python train.py --train_examples=195000 --image_size=24 --crop_scale_min=0.8 --horizontal_flip=false --num_classes=15 --norm="rmsnorm" --layer_scale_init=0.1 --am_softmax_scale=16 --optimizer="adamw" --beta1=0.9 --eps=1e-08 --final_lr_fraction=0.05
Rows from block 2, named by matrix and row number. Rows with one number belong to one neuron. Each number is 128 + 24 x the weight over its row's rms, rounded and kept within 0 to 255. All counts start at 0. Numbers have three digits each. After the name is the row's rms in percent of the matrix's.
# u: gMLP up (value half) (model.blocks.2.mixer.u.weight, 768x384), inputs 128-255
# v: gMLP up (gate half) (model.blocks.2.mixer.v.weight, 768x384), inputs 128-255
# out: gMLP down (model.blocks.2.mixer.out.weight, 384x768, transposed), outputs 128-255
u.564 121:074128137124159130149119161067135131108132137121152128118092140149109115108088117095110124095123107111157140125135144124098107125131128130135103172117118085183145114124085079077102130113128118152123101131122100108149131101128141138097109175176135051146112136125104127144112134140121103109103140155135146132147134101102114155138115145080120148124137145146133119133090165104142154120167
u.565 099:076152090128169107113105165071143136114107138106138138132106123127131124126125122109125145113097119104143158116173128089116113125119126158133099174111099111186159118163087096101135145114153123119110128115120131136152114160152139154111106171172111102130119123146125135144102124114105116121095123152149109120137137111100092130120143125079116110132139159156140110135083140083156142124134
u.566 084:088149139140188133164096153083146135112121148116115150125080132163129111154123158109139123102131140144181109131102143121126120138122137126138108150176123103181139168117088089093113175118122136146121136129102120106166092120112140127111101151167137094151100136146116177162111134096116136054117136126154145142134119115120076128118122126050109142117147168184118104173109193158147191130139
u.567 084:096157128122167140125145121123130125102092139126113122134087090135117132122097122124131109108140141141175125106114100124092110123123132155142104145131137082170145121130131091077094144074105132140116132154137104119132128114134167143113114171125156077136125109147111149141125123121091116091074158157110134119175139139093066141136131090082149140122152145168132116145127174112166163121124
u.568 128:128114143171147139133147183125175161127140135120139187133116119141127100151138185119135089127117153159176081180073138159124140145128151099135106129126129127152148141113128122122096158126097130149116135142114129111123103148069118134106110135138126128154136159163131153141110104109095158091131108124173167156120112092133140102115113151116118137147138126126082110114112135134126149131156
u.569 110:095132153135157129157151173104122091098168137119127133126102130136147140157097154089131129114139148134134107152126137172107143154129122111145089139156120062167132131110123126107125145113125149174122110125111109133137134109098113127097133146149162078130114130144114176136141141111120135097118128130178146134116157130123115120093116164087143148134152139139087156147091165133133127146131
u.570 080:086133133139136099110150144111110125107114143105139143106095152145129163140092137082110126138119098123156112115140118137110096123108121153130096162115119073171110138127116088118116173094139149159128130129139112147141122112134142167138137167130169074150125128129096152142118125097091123123092142153172135153148123124117083146152109163075151150146168154138136099132122158109155115119157
u.571 102:112169105167134149084092162095155169133105128120147135149086119149117102118114119127074109126090168139163117128105124121129098120117181131110122160176156135171143125138079107110112186099130092138120150164120152136132107121149117158112080143159093117125122123170130137148102115080086148075101119154171132156142084133092117132150105092089095107142143172164137070135109166152166178110158
u.572 091:130149141113153117126118176052111090094141123122155149156096108140138132117096155118106151124128136125129102144128130139080139169110133109122110162137096118196130091130106102128112147093128156141091150103102159108145097132130128143100087178196149125125120136166155139138131107141119146104117108145161126116118162124119097128101130129080080136176169162141118116148098166121171170147140
u.573 102:103141084132160136156144159088159161115127112096144147095096124147090119143104122102124118082119101124158134113134119085094096131124123146131121157132091106151133093137095102091103133129133121147111097147112087087131123112110142120103126155162145035118117127133064158141118141137132110089121134153157146110159135134120127130140124114111124133154100124166128121122103151101128155134165
u.574 098:142115152089154114166134120115151143123160141105137130109136126096111109167125121137192115082149115125142123087102086116133157125156089119121132140093107106108114189114135098117118101117120133137105117112111104063134124128109167107116156139140176130106140124169156142116128128130151148084136150085134136103132189088144110089109126131140134126126132119119108165164127123146108142149128
u.575 120:093122125100119136138145128134128123103154167056120098120124140150140142119113095093146164141152088110111198140135118122124114131120117176124113148136139136148156113141121118077159120087152156164086157092142147085124097095151148113121144154115164129157115119118156132139155144117119112150092142115130107138135181147093125121129123167101134094117170158146137143126113162097177160175130
u.576 114:122145124132142131123135153045137114115154137115161114150146134171134124123092151124095148108087135165132160133162123113102149141115143128158123189112102117149136096206094100088125120096144107126132139105096153107134118136160139131100100166195098118104131103169111155105103156127136137122109114155147118158114157149081131149113132141124094111150135152141131154111081144116146169122166
u.577 090:115134146091146094161144143123111140082152110097108116108104135155107146141084137117127164112111073106153125124174117110098078146127097139169145152110106126134122116151111112065105115113151141134097117119076131082121119113096160104130113156115136087144150137130106145137111138125121097086112162141146099119146188155111121121115131133109163163152122134181136150104123166139141158113120
u.578 113:128140109142120134084140143089120148118084129109151124132101108124125158129121117124082094152120123108126126126107114121126115121120124145109090164119147103165115111112131075133108136103112097152135163140157149163118117088149115175115093129150116119129125126128112150171128121090094132137094121148127097140175100138115068143165124119126135129141103158181161102105110100132179121116132
u.579 072:096146096192155144085122143119148170115115146123107158118117136138125157145098121103106121136101165133162108103093118141152108154095160154119127163148158130175143148137116110113151187108149115133118135155123123150122116124186124135114100158128089087158133138164098182131108137081134124074084136140158106148143092170094096123160105099084155109131155152191139120123133160181122134137143
u.580 104:099141117125162137164144180076133144127148120100153148105098131130128129141102124086109119090129120118156130133139143109101112140113134137130122182132120093162141113129104100076093124129135139122118079167112081102140131123119122110093136173169142040129117128134082136145119136138144097090118112177162142124146148119115139142145120143099134117138115121137127136124101159113112140139184
u.581 096:094170105124179170145133145103133147099111128111126144163087101158127102128114140106106097093121152131165143111102136116081104116103162174133127155149150100194144114124091109071103169124119111159112117154122106105154101117163141129120089182150121074176102132144114176137118131099104108089108125159145132139167124116100101146146105103078105123139130163161140106153123184126136187121142
u.582 095:080149129126143148137116157101141160130127113121145120125097120129114114112105109097088119091137129124143134124137161107102117120100146149108102177151145086177130097130086090091096145109118108139132095149136115105158124101129149144103103175154142061148096110138113136136129129127134117100106110161146148119156137123098130161138133103083123117129133152124136127120091170097140155118175
u.583 101:083115118121128117141133160066114130092123151088181126133115145149122134126112092085120133128125101118141157113172131099121088116106124175113098168119112103178130115122095089117109126104143147133108141108143118137134114104134143133087128182175126100166102119126131131153149137116121127152102132138130126138167134095104099147129129162100110126117155161151138113146098140098165130124149
u.584 104:111173117086186139135097140125121118095123094071129115126118125137131128140115143098131114071140115098136152095119148103094124143100119156139137134149115091151210144114107097103099164148137133158094080137117084107128147114153109107131113152136146064121087135132108139165091079128112100096112128144152128116162155131101130148097115118099116122117132131134119106157127157108105147136136
u.585 085:101143127129173126139171130133130138107132139089104147107090153135128136121086106084124146100148121121132145165151120161125119153121169184149125137162108076168164133156125122093173159090132149165094116161105120097125097143127146117138134151114170059160134147134127165131130129128148126066085122124156120137110158152103113101129139138097149125138181148130120137149135164105146154170142
u.586 083:075143101153156128132133151107115130115130131144138155107106154111147131102123094063126148112130112124138160119159154099092112142076138173137129143170123105157122122153096106124141149139129134133140082138126082127143146126132130137118110154151138035135107125101071128138142144103109089112104117188160139124129122138129128159145146167078137116137111134143144119121113151132113130150174
u.587 153:107143099105162142129104120100151155104132130110139118150124097144101104118137105142145133112084116103136163090171136074114131122125121164096130164118083112161158138179079086103140114116157111129113138104135144104138104140156171122136108163153112126156090124140146133129094133127114128129095119127115100103151151103091107141110147141110096098100146156142139132147108134095146163115113
u.588 115:149128111132109141138150127079130129122111141140160123161090104114132100079155113142119109105119141141130127112114102162123144093122143132089116176174137099154128093124068060150131155079117106119134149133142158117150126115181114127101106143161130118133124078172136146131123137125155136137082116112136123130133107112125143141127125083134114092158142132111140088130126123096176185121120
u.589 094:088118137172142124116116182099139168096103146106138162120118150129129139127103100090106126124133126094150107141117128138096086129097119174117110161152131088181141136109084087122107151117122152128122095129148098151136142108118108141104101171150120064129116128127079131151121135095126119137093135149150146153162099116110111133152105129071145129140132132155132082154114146114140115125162
u.590 082:097149113134177136134120148087148125092138115098126116148087128113128134124124123105144127122124152111147140119137136116091137147115129145127119151141099093192151108157096096110129154121128142159088135131109132112148105147115142135102104186169148089135087116139123141132122131098111118094101105153166130115138145123109099130094159139071101114136155174154107124117098159116163181151149
u.591 086:092117122171133121144131154128140148098131117083118114139082103150147117137094143121138119123112122138166119138113146135094137164128136140135114119119151091203131106126107106073085168129087143146080116121131111142173139123122135124119091173134131094157135132149101161160148140102134117103118119149163150145140116095117126115105096109066126137133140139151126097107131133106132151117138
u.592 101:125153116073161132129120137093122117102133091082128097162106130120110146113089099090086148115149099128123141122144153127078117140089132159116124149150133119151144107157111127083106115121134141140104133117133130077116106111152142101119130165155154101147078103116115109111125155114113106128124104146153108154138172156071118146117104154128084097132133174137138140114110143093153180147130
u.593 109:130123134127138109155149153117142103112169133106147157112135145156135108126085182101140166098152083148158107167127119160113143182128138115177130136120097108120157134111108112071133112106138161173128111129090120092108123142071121124119145144143196104120145137156117156135103124145132157100140143156192153114119168118138146091088130152125116133114114127113079156139115139140127138140183
u.594 082:113154132118153122107119175074119116097130121114156144139092149114147127118112126079111169123125133114129136149154120136110132153092139130146099154130104096197149102147112112117155141096189161151112143102108151122114096129136111158106119169165147113116126124162144152138148091117092139110108094151175108133110169115106086113126138143077100119162148170138116131127082137095168162157139
u.595 118:102119142100162132138124159091121147117116116068132134127106142122121104096111109088122110063142098100144137139139137128116107128112136135147120152116128100143160107126098108097129131141125161157081072163124090091114132099124102095083138158160169036136120129125089108144095128124160081112123144140149154143147148100104140137130116112104126121126096118112101120121107131066129157136150
u.596 074:100143121118136148104130142062147123126128133124172142176105097129122118126093126136128111131097147128148144109132128102107119143131136131134088171101135119193139103147104096103106130083126106136121164120138150110147099145136140176098092166182116142102109129160150130147101110115094147124104132154119134137152141120099097137113131140086074121133173181152134119105093146121180178118138
u.597 102:100112133102168138176124183106140124085170163074142140121091130143116105118097129125131139118139099129152126140150121136080108136122126146151120139148098119172128153154101106086107124102124147156093157086094147054150099125108148108107131158151146137146118114149165162131135154134117138089122131121154123120127179096122097114124121153089089151102181163151118137162088176164153203141141
u.598 132:119151105111155123132130130139173136127106127133110114139079081152085110114142142145167091106085161128194123085146113095116108119183095096140114148124081110145142127120096069131083144109113074110114121135112109115145140141134164128128073121112105114150110150145120143158073151138106112084075162133103139112145131112114103160101129080120161151122112122173132100136130128120146164075100
v.564 106:141180071123171142170118166122136108114123099138105140128054138124135117161128122082089130111133124113123121159108148129098143125102106146149122121155120127131141086117110105123133105155147133145169085131099126098170093129116105169107129134143147072154087094115102116133117130119076100096145104172129126119125141118138121110146122137149135111114079147174112110130110113125140177149132
v.565 084:103164075127154105147132151109140096115132143150131126119111125169116122155131143098107123108101140098128125169116138145116144124132121147144107137122093108154149095145097083111118110131135103144188121112104136118194121112123119204118115134143110115145118149117131138137117140130063099109134127226136104120125154100130098113146174148106128153119119157178136149129091124140142164122133
v.566 088:119178077137173158152115145097170112112116119073115142175075127169140093164144115116101129110115124123139128142126130124122099122131137122122137152161143127182141084131066083128117131114126111149123133110117140102145096121145128129111105163163113102102095123141091133155132131118116122099069109176161128146151134125127110125109121128118116102141086151176119090145097156122156192137144
v.567 101:098124108126153149120098137108166130108155122096125124178127129124141106109127136117136120121115123121156165116115152092116151157115124133133144120150089144159192151154082128118112138132158098163064148117116135105103099138145144104114095150150108120175082118133175137147120135124127137125115102116144100131131132111073132131085111137095115103105179154161135121139102163134129153131128
v.568 083:108144130083107120126116163149112116118101142114122101138085124168108118114088131133105147144092121151130142131166111135101135129148109101128100169132099132158118098141095108106133132067139123134110172100121168127162103107143159169123138149093147142128128125144167127124130128148088161127089114129130124136121144103067083149111097126102132153136185155143156107151127163099191150111104
v.569 098:140135113119122107122149137121121154079129084087125125116126143123129160180084098107117116131170120101173134125102091128101125114100109150146149163103100121186133113099125100122115141133086144137147098130150095124160132110103113160112146184122158082171145100137124150129131148110098118139078140180131115125166145145133118106119117132092148132169124096132130111116153154106116136162167
v.570 076:126183087099161118127143132105092092111127121108121103150066126142109141136139123098131152113122123115129143135138133146095122139128119136182105163139106099133121105156100091077130121108123156135155131101107143095175095105133165175130124136149159099133120118128134138129133148121066117097120131205121120112130169143107084146121164142141116169148114162161132145139097118114162165131143
v.571 098:131177087165137149107125110124127141115079104136128119149114123146134103164095097131077098126092159134134128142120118123103117090121177122112130187172146127171096112126089094144102182125126109104157151136164156149177117104157127178133075163120097132099116133146125123139113135080102136132116121152139105146164077130102113149161127108104133118162128147150169074134136127130135166101120
v.572 094:117137105099119135149136135134083092120139133191118084174126114169142132122118147118109143139132155105115128149072145172100137111114126144126123138136161129137111085109108114129104101127096102094193139095137162114199118101145131184122114139121147122174083086105155115152148126151059095158144125223111118128139140116126120157152137155118119160125132151141157131111107122127138139117131
v.573 071:129125070148113140150113121118098107090122111133159113149119130129154144157123106106096126148148156100112140137085164144113108119104129167114148139125163136139134115113090104132155143152087147131163133116162117129155108124160124170111116151149121102168107077121147119166159136101064120162113117204132133144153144153127123114147147140114103121116134156138145086117120125129122131154145
v.574 109:130117161086156103186128113137132138122178139160121117088137123104107146154140142130183146118134103120110133115158117134121146129148085128147111112130086119099120167148131133098126062130152140132144129091109129082150116127081169099123165123131148126136148130127134133121131140173159123117147153090102118096102185121136098107081158174152121170101140149132127175156104127140122148144106
v.575 146:148148076108123125164149129115125105147144137155127129126103123100124127133142111124148161137135115098109136104159106134096118125119102142162134152129095154101121076175115111098169079110127117108171142105110152086158101157146170184144155118126164125103134098120103097105126164146097108125134136202100109101094170153135129128130184156158136152149082143139152147127112125128163158154141
v.576 152:130115138158118130145154172107147136124139134155163157113081134158127133152133146090120110157139138147157091162088128165139110151133130099172093107138125116163117137089131124138121148137101140147161142129121139131156096106109099165100124116159137129196130142141141157146141123098079147109122145165161168152152121106166091112145080151111114158158125133155106095111119111141153131131169
v.577 077:098141116113150110115112151086112140086148114140136126133127175123130136128095105091112165132154109119129160106141138158109115130082129169140111136146112125185138116165091113106141133115163154158134151098145141104143102097143148160095136176174124102144105115123146122122127128131102135130101141157142126134121170163087121135130149156099093117132178176134126123126087147098148163145165
v.578 130:105109130135130111136136149111125110108159144089124143102096140126128134090126137098119196155104065107165105124158125128120125179130103093132118132155096111129177152154092117139146127124169154140067135120108116146099099142119134104136140152136121103145111150130132128124119141148136142133116103096160115123103145119090125100114118162100141130120167130141093115141109137125134105159137
v.579 088:112177101155167153102106144140119140121105136148113121149103172153159121140137096067097128140136152142129142151077151155124124118092190159104110133206157125147145137164130130156126189123108107182139157139144144122145090124168114184102122132129127131135094079133162152149127127075081158113117136156157130143140097146109124108126112157105096063117165164131123062156109162132136157147164
v.580 092:100160095132127124151147154100123111111131156157145110178116123166102126149116136118114127139098149108122135139075128132136121096130116171134106170123118151144124097158085076120106109119116099141177140102125144123192105118138150207105106152146113116150099130125145132173114167103070098136124142203120123128154145117119119141126163153109128137112128165170138140105080127137144142122131
v.581 099:115159069137109113132126122119134074121122143168120102161137107174129097134128124128107120115112167100125143128067125110102132110130138151137126165134134131131112100138061077139119098124111108105185131100140149129198139125172148187135082150132121128133095078140130115139098165138089096149130111213124103118156135112122131188112186137128148111114114146133145129116123112113134141119131
v.582 117:101112119128142138144127142110103139119158141101124097138122170160141124100109088088124170127113082134125197110166149108127135156120151133127128130149098130140188144157118135090147123126172121162066132124116131110104099126160140098115140151137117110156100131120166123129142138122132116138112112102123116123103152154060139142113140163108124111092180139142132127140101152126136139139136
v.583 099:131155088138155128137124149110142081109117123140133132152088074159144098150120153113112105108109154137155112159092113140066141133134116128178129158121109118141109116136097074094119136128085139128182132125105134086170108129125135169135091168150133108147132125150132138138100143123083117101126128209162139129133116087135104132119184131136120149148099131163105103149138138144133181128127
v.584 093:094126138137125094145168151065104110102149124133160109134110154143118143139082131078089170132137113127100119141126139177100104141109137131182119142140126099159139140129100129092139118134125178135108106109118147139133128100109103120120121149178154086183127138101129143132117157124099117148118125180133110149115160138113114162117122175111123145170137137158138118128083142123139132129161
v.585 080:117110153114130133136125181102118131142122170094160134090088168153092126146107146081089133132112078171142126129160135164150085146121166126141096133156119115130142139121134138103139172089168132107086145144125122099100094088119120139084159133141161112167129148133145127153137121121126157102097160122125146158106131145108119122154088157117099166094167157135144104155095173117149133130157
v.586 077:131103122123115129121113132111151085120156116083131151140116130136113113108086153117090149139113108135144130136165125120085125144147130119119143143156091136156184154159087128106142138123173110139045139120110136121093114133121148076149116172134126103159128166142148119106095144127156139108098114079166107125134128119059153118108121124108130122146164132144142114144119154118132143125105
v.587 137:128112127151123156132109153124158108127163126091127174136105110139138090100146176123112104133117138173182114163118152150119137164146154077122137125140081133147159150136115130141104159126127125151067157148103148091109096146089111094133096149133145136162107143169170150151110122131145159087112122090165141141124124103106150112094109136102113137138149129140086110116131151141125151146137
v.588 121:118122105133128121147146121094159153116112168138155109130085119124120123069150129135152117106085132112148155087164099101123130129153093130096105179127129092148147094153076065156137124082131107125113121115119131128170145164125153125095111142138107106103123122159101135128113138163179117126081126097123116105126135083099123140092158101122148116124156139122126125131110120089159141121110
v.589 098:099175109121167135136126151141155157117110124151105140154052124140095130128126114109140149131123122137144156142132133148124116131115126164138106146139144094157121079163116101120118147091118108147179146116115141104168093123145169193129117153116148095125105096132127148165128157135108142096090128186141135133136147141113096112151151117089126120148117169175135108132113156133158170105126
v.590 087:129140141108149122115134179110156145087143095102143127124133121133125119199116159130138079115124096132183095156116137138112119143133114097190126154102095096175118159126107116101076158130093115110124159136108135106141106117069144142100088173145132126154114151150144158149106140113080135079101150191168146143150136093126112136120142100098106157125143134152090117128111143180100158100119
v.591 093:140213084099122110133110141110124091118124082139119094146110118144155147161125133115114160130154140112096160134110153142131150106126116143128118130148128139128123060149116117146161104144116110134182121101101146101173117114151138183093128119156151098101089119105099129115136123133103099118132122170119091125111173162131117136105119137146105124122084158163140130138095130129147163132133
v.592 100:112142130101144124112110157100098098093146098101121102150141145132146149159101121093124146138166088108137170117135137110096152151088123153146148114160096143151163128115110138112116144138132143152078141104122126109115114089130149111115124158158139102168087097115148119126117134107118113137129097128127099140129162169071141141108097144107110118116170156157143128158108186135122149154131
v.593 075:091180079122137109160128146096131119118159141147130123138117137126106144145118109117113153159103124125117134117164130140136095112125111182164113156147123152137122112161102091119148088111118136134176163093117146115204095125160154179114131149153144119124094111112119100144093139119074110146134111191130121137117170166127117127146168182111134110117126162165139148119110131144166142152129
v.594 077:103152069107146106170119165096128126096128144146137124151100135149097113149116143108126143123117141119139106135113125138094145124147097119157122172128109128158108091125103072120108118111121105107182141093110134093183112115117142202111106177141139126124088138148125135123095162130071134116113132228146123127127165120124112141093156133107131163130127141156128130138110157135141167122144
v.595 093:109142140115171113156139180079147140120127127139134159117076121123103123134108140077123125091102121107154125118156122125098098131116123155149106155142102096164160138159097102078115151122118149137132099143099092091162104153106148152096134159166152054158131142132119146156117141129122112094114144159147171143120146101110107132113139138107132134150138144144105119136094155108136161142145
v.596 071:119176112113141131112111166085133158107107092136141141139071117148104134132141110127118112114107111127176127129134139098106111129135111108131130166125118107186149102121092082115082152107126108144151131119122133111152127114133125176104079171156120098135085151154128164148111132116078147095084131201152101146174146147110120122131129079073103149150130148170140117123119160117139174106122
v.597 089:145195137135153146136112132100129100136089111190129128147060094128111114133119157133117121116105149126124128147084132140118125112126130130167118136160125123136124063138119109118124118125121093135191126130094140115177099094160144222123101139152119098136109108128136148157114141115078128086128132233134113131135125144128112156117140099133098132143102146163147116138103128130143157113137
v.598 110:120139104123112130110123148107124115115133120133169135135105103181129131165124148152091098158098133130149104158062127150127105093149115109126118158076138151164112111111113088106113126123104128120172167109150163135168115097158133197116077153148098147139116129146154164143133119107066139129129131205146108135182123097126115138149149116118096144128111145185145127103111109137151138105135
out.564 058:135130100167123193103107138125089132143108098140127117155120125128128100176107112126125107158148113063128122156131122112080119110154180123141146109132120140126129133136111097131126092092137109127202098104138123122152165133148137091175109128098094117102124127054104130158114118114096134155123107220090138131124147148077119129144114164150106152129035118091126126121147140110167116099130
out.565 085:102150170116139169086138120109138108130112107112076138084129152095131119107112166128122134119108142133134138127116135120072137156134156124152036095153119127120133129111110120138130159112142127102146133146114133117118156116130098127112157140153152187130126106126159152142122142145102142147163104155157148133134112078183122137187131094106139124132131109130117096137154120145124165152122
out.566 078:115106155124139127154157104132159160180131149163141166181103121162120117134114119113115212092082168144125120124138129136146089112146130154135083154107137149137135123144106115103156094124136130148132096178127109109141145123153156145151092116135128110112114144116106119140137152142115172124105122137115126150092105146108129143152127080186145125134062127109104125122107133136087134124139
out.567 095:138123128161103146138134127128149122187074133114120100141116115144145111117093135149093099189103124123092167150109144103090105155135137161122133124168104175155121098118129137141089083124099106143164172136127151114099178139105116111158157119128116059142109143124151082108155146142102144091148105146110145100096097127115184144181115179148126166145139125128146108117137115126127082138146
out.568 119:138119147067085168134098143104087136112130172131102151141127097140138156171142108164147079155118100135132125109117150120122143125106101131117160138134111163165158092131121074112141084144128122127127129088167153149118176144123124104139142111154134113161133175122142142128132153145142145140192124076123093122144163088144124123111150141115130117103174112120142153139142130091095146151089
out.569 122:118162113133178080139086108112125105119090112119085132129178110160130109119092117101145111130130155125113126134099162132134103118129128119137127091131099167092144182150146140085139159159128103109135114172114120144126162120148122101107115128116106089125088136102141142152093130132086101144139151161142163117144093106095107125143125103135126152134063075128101101132156132108103194096121
out.570 089:159129156084132103123141147106123126114081106118127170138077120123146103144092121145116188088120178104167167142152125148137085131123131129108130132125108105149130136149145090125135132118123154124153098156127148105149137131144111127106104136150143144156091148104137121111155116137169129144125111128137117108123126125134134144079115071136142086127055145084130161088136073117129158135124
out.571 110:096127122170153116110149148125124135171167118130158114068115156143151172170098126131139156164110129110112191118144151124196107150172104110131140115074135104130120105146151145122122124149143104104102132137138154171154117134117171135125113138103119136132119113156130121135099134150084149160122128139097110163165146131106098119118124143115135114126142122152168124135095128150124102109124
out.572 082:140116185103069189136108124121159111129126143107146118139175120130145115138116134116127142120131103159126132167133133137077100144134142131138097107159154176167126099124116153132131138138117119126147114144098117099107168117111114112147167104136159142119122117143128098134142133106155104105137122149135126128142083130148121137169102095149143172116112131112116087151096146178074140128123
out.573 102:181173118145211156109125144088135134112105098134138146147121124115137092122114109110151162126130138124135088128090132112116109134107133137103082106121123151091113149129111109085128117117146156088127113126111100110102176135118143104114113123152145133152093134122117103128142095154012149084135095220128108118129166138114160119167100193105142092162064104131122074134131091147160161150162
out.574 127:130109116133114152097093127151137171155125139159133114176150126151120109121122132104154116119105099141104101115131138107102125130131131105132111104129146151130113135110141173133111097181141118114097154096146130095155161132111123112113110111143130103135117159133171170120130140128163134101125149071109163137170135158145123132098121128104143161116171108119093127103124124129105148147115
out.575 129:137139098122129117134133126144108148134155133126091081126136116157123164164129120142098069197171134155135115112119113108107141155123078143163078131112107136185105137145145125148125129116153114107102138122177073106111139127123141141145155095124130165179146154157159153158153137134089109113132092137117110124137099102120100138146157206141140161108161142117145122147149177084147102097088
out.576 110:092126121110141116116132172142153131120095114110098144103134125083126088096123144151128080085099124111120162095094127118147107176137119134143103080093098115114150131123127106164115134127145117136126082194120102150181088125130140138131123117080114151105153134163117143161116099095179119128168136104108128112117080136130135139139138078132115090154062148116122116143165132142143159182120
out.577 098:087133126158146129133128147118127110146122125087103155156131133096117128127118146165118120132123127152135097152112153143120132128114121122142127129112136110137135143151105140127139118172126114111180096143131115121165092123140130126149150121143135126126084147148136126127128084135073108111178103188148107102100128124116124148125121148135142107174102165143111092102136108102153112142159
out.578 135:132137122083121104132115151131115107133118083156135152114132126132146122120143103115118127049093131118113140125120148143152136142132103154116141156102129127105104118126158116133125104124141126137105087159112141125099121131126126174107116134167145123107104106096085108100166126152183154098091152116110126117129159127127147057106113029092119103139045092122150144148092121137118147075116
out.579 094:123079123144197108129130148167118157135147120150160144113126153155134139114142132138134129140088167116104143111119142110142126076151120155109129116085114086114139136152144178156083125132137120129138129116135120119129098130138127149120084115093121128141120119144131120157095141119101116114114112162112145130174108092160151057131098166136145122111114129138122128098145124116108110147149
out.580 080:147157110153156090129139145103103134138129131143119136160153135154119113118098086114124125186153130081173080171114150097077133128130107130125116116126107126090137115155107131097093093108132137124179141105116140127126144133119141077145077108127123126171087140090133119130113116142078130146109108230116119137136154150111135115119108199115139144124060087127096133116154136100145153128147
out.581 076:122155133145187124144136127132113113146113094124089131130103116127080116125138121122124153091148142100113091116127135134123098088131145099118110146123104133102105115168083115138130085088150114131113120132139154140110116129135158092140103102116145110133126111079118081128142110116115150146124135147133163173151163134137112094109119192112140139121098128140115143135115162112192148127130
out.582 076:144156119148157129106123110127134151132074171114106155172128113122144138150091134107126095164121100117144115140116131121088135133112156122128090096150115145120151095126156172134136109149113141158166148128106116115134151135130119128131155123130153070117102092188135109148099139178038156118157139194150129119108151135116166076125126163107139125130116134128143094115137143128130075147153
out.583 086:108135140068140113123130135102118122126075102153119176120112127090110074106163129123111150082112131123137119133123133129128128141119156106151120132141142155104121118120114135094145105144157149118114116150117154128143126146129081118113122126150170160098096122122210127126164123119156115137136113105105125138105123114166115120120128062166145134143065095113120162194147118149118236140129
out.584 107:100091161134146101097134146143127152103119126134151109160072132147144110128121168123132127106138114137121137127143104136153140092128127082091130092129124099134136105118134096161147147111149112133113147147170117138158138157129128099110124135130122148081115124130151155103186126122197128152071121073119126133152104131112104146123137101132131101108146104066126192089135135136103111139098
out.585 107:152144102120165092135132151114130068151108090123090137153140105187132157146122123132163099146117139175101154136133143138183100140145128120103130089141100172142108131156146103112098144157121096125175117080146149128105167150121148163109138113152107120157097099156141139170111148133073150127150132177120158130136082121117132119110108164088133133128138135138125119138125133107092156122138
out.586 067:133137086148139122092139116107133081119131170092123132160117076148169128172096144140123111139103144109125148112140115137110129125151108130097147116104166111148171131123105163115120152128123123159137159112124107051134137130124116071141113150130128150150102145145161087160125126135085128134084122138136127106109095115146195112129120153112142131126116145135095131134120132134097128182140
out.587 141:118139152141160142132106102108141086133144111132112141136146106134138090143108130125174125116124127158122157177100138155157149127133172139120124108147098131145110152149140108153142187087123132095172113183128130125107156117133103147127145156129123106091144090130127111156143116150155120077121091145133118114124113128072132201127094078092116112124094134137122127164145158078164162139161
out.588 117:135124143147159098158109154118108123138104150146097128110167131105103139120098122131159155141098129143101136168127128071082105121135145104103083152097131129119162126131121119106086172122110131108111139131106107117163145148063148108093128131161096119157146166116128132122128098115125129137142130126094124148129127139115167109063121165107151132098141141143139099100134130130117123122129
out.589 095:115117134073173151133129154100116131128103113163143168156147117080131133109136140140123166071091133138160086105145150144168102108140095128117142088110132093162146079123133153108130114144113120146081084129108131132132134114145107136118070141133124119134121130121135122114124114133181120119131136083133119128180158124163133091091126063125154132132086119133139161157168120100141164101114
out.590 064:109134139151153101103158121120155180120109148122131176146077150134146124136140109099137154126112142097124129070126129123132145114133118136120166119162140133096136126130085115139152108092153144168144138129114118085127151137125129101125138129146148156092150115148151153152120139126102133073127093161150132117097115143129110100121160120134131140130070154160135172094159120109149138131105
out.591 087:097146134099175155111150113140110143178158053121142201161126107112119080166112139136143128107147152119142167151126109133074114109128149101114116162139134100105149104157089086180115143085130143130142108127116137100111163134121106102078100104145142083172133126104119128138122121148142135086141113130145111148155165125127148102130141124145144102144128116100113144105116128137162141130113
out.592 100:114129153127039132138147108112122098172092098101153133110120058093141139118135165170156141117111130188106128100133097128162137152128119114098152123144140138117120161111196148154123142186130103148165110149170162103142121162115124112129115110127121123113113137172136099142110099113130134123140159132094093110135082153165153098133159085123147108152103135111099105119142152136087150148129
out.593 075:121120120155125084137171137119154126168127158113168135156108138156159158153093139144132147133125143124106124135111097148167134116114151096097116166127143118104136126126130131151169112138142121133142139079132102168152121121172138151131105105170137124118176103115129144125144135147170126110142132125134131135120140081110120096142123142130156116148129111103120162130131124104131092144127
out.594 087:121137176088097165103150114106167106126139139147123099110164095107126087092162152114125157111132099145127142137138117128086108161140157131151077090163142132130123143112115112129114115123138124108100122155100109126119180127121107108137130099142167165135129106138163109120131103110159126134149119133120133123132121142141145145139145087171148155129093111089117113158131129190083179120139
out.595 083:144147106163152094104142117119109126119110106136128138120176120160115124139122105130116112137116136119150114185140170117087109138126120131133133102128135123100129140143107155068107129150103155111136138109105167120129135113124145093125097119125126093160091140110141121177111128118062101130131106214128135128128117150143121114122122172115156117125080109156149109100123131128114186088164
out.596 077:132127172103120173110133125127117134126095151129142133151115145117130166105140155111131129091100120174144211157137108144100135106132151127138078123146144102123144123116128154116117161160128149139118085208104097137146114130108132129134172082156183181143160105180132128133150148111167115125156108150128135143140101104187129121108109059118133145134142176138137084110112118176079106130160
out.597 119:148156161122170112158111095112130152147151121183127136115123130144113109126098133105168181086101125136152107099109071128156129150120129118119144113161083136130147137141145164119134148145136105149130097186124134061123092105149104131100119149169112147116168142200096129116135122143170106095150146135166140145120115086149112146126116087123158115118112135116081132099152116128120138097099
out.598 114:185113126133118133158160101130138128132116143110124134128118130164137133165112128146103137164125164131130116109148113102093155170119138137135165149127134153151144132121177137118126147108124133137172158094123152115127159137121149150133090136172084080165129119131161094145153150176072122120148112144108116125117150138138120155144117164128126119118163113133086106113136124136132120094116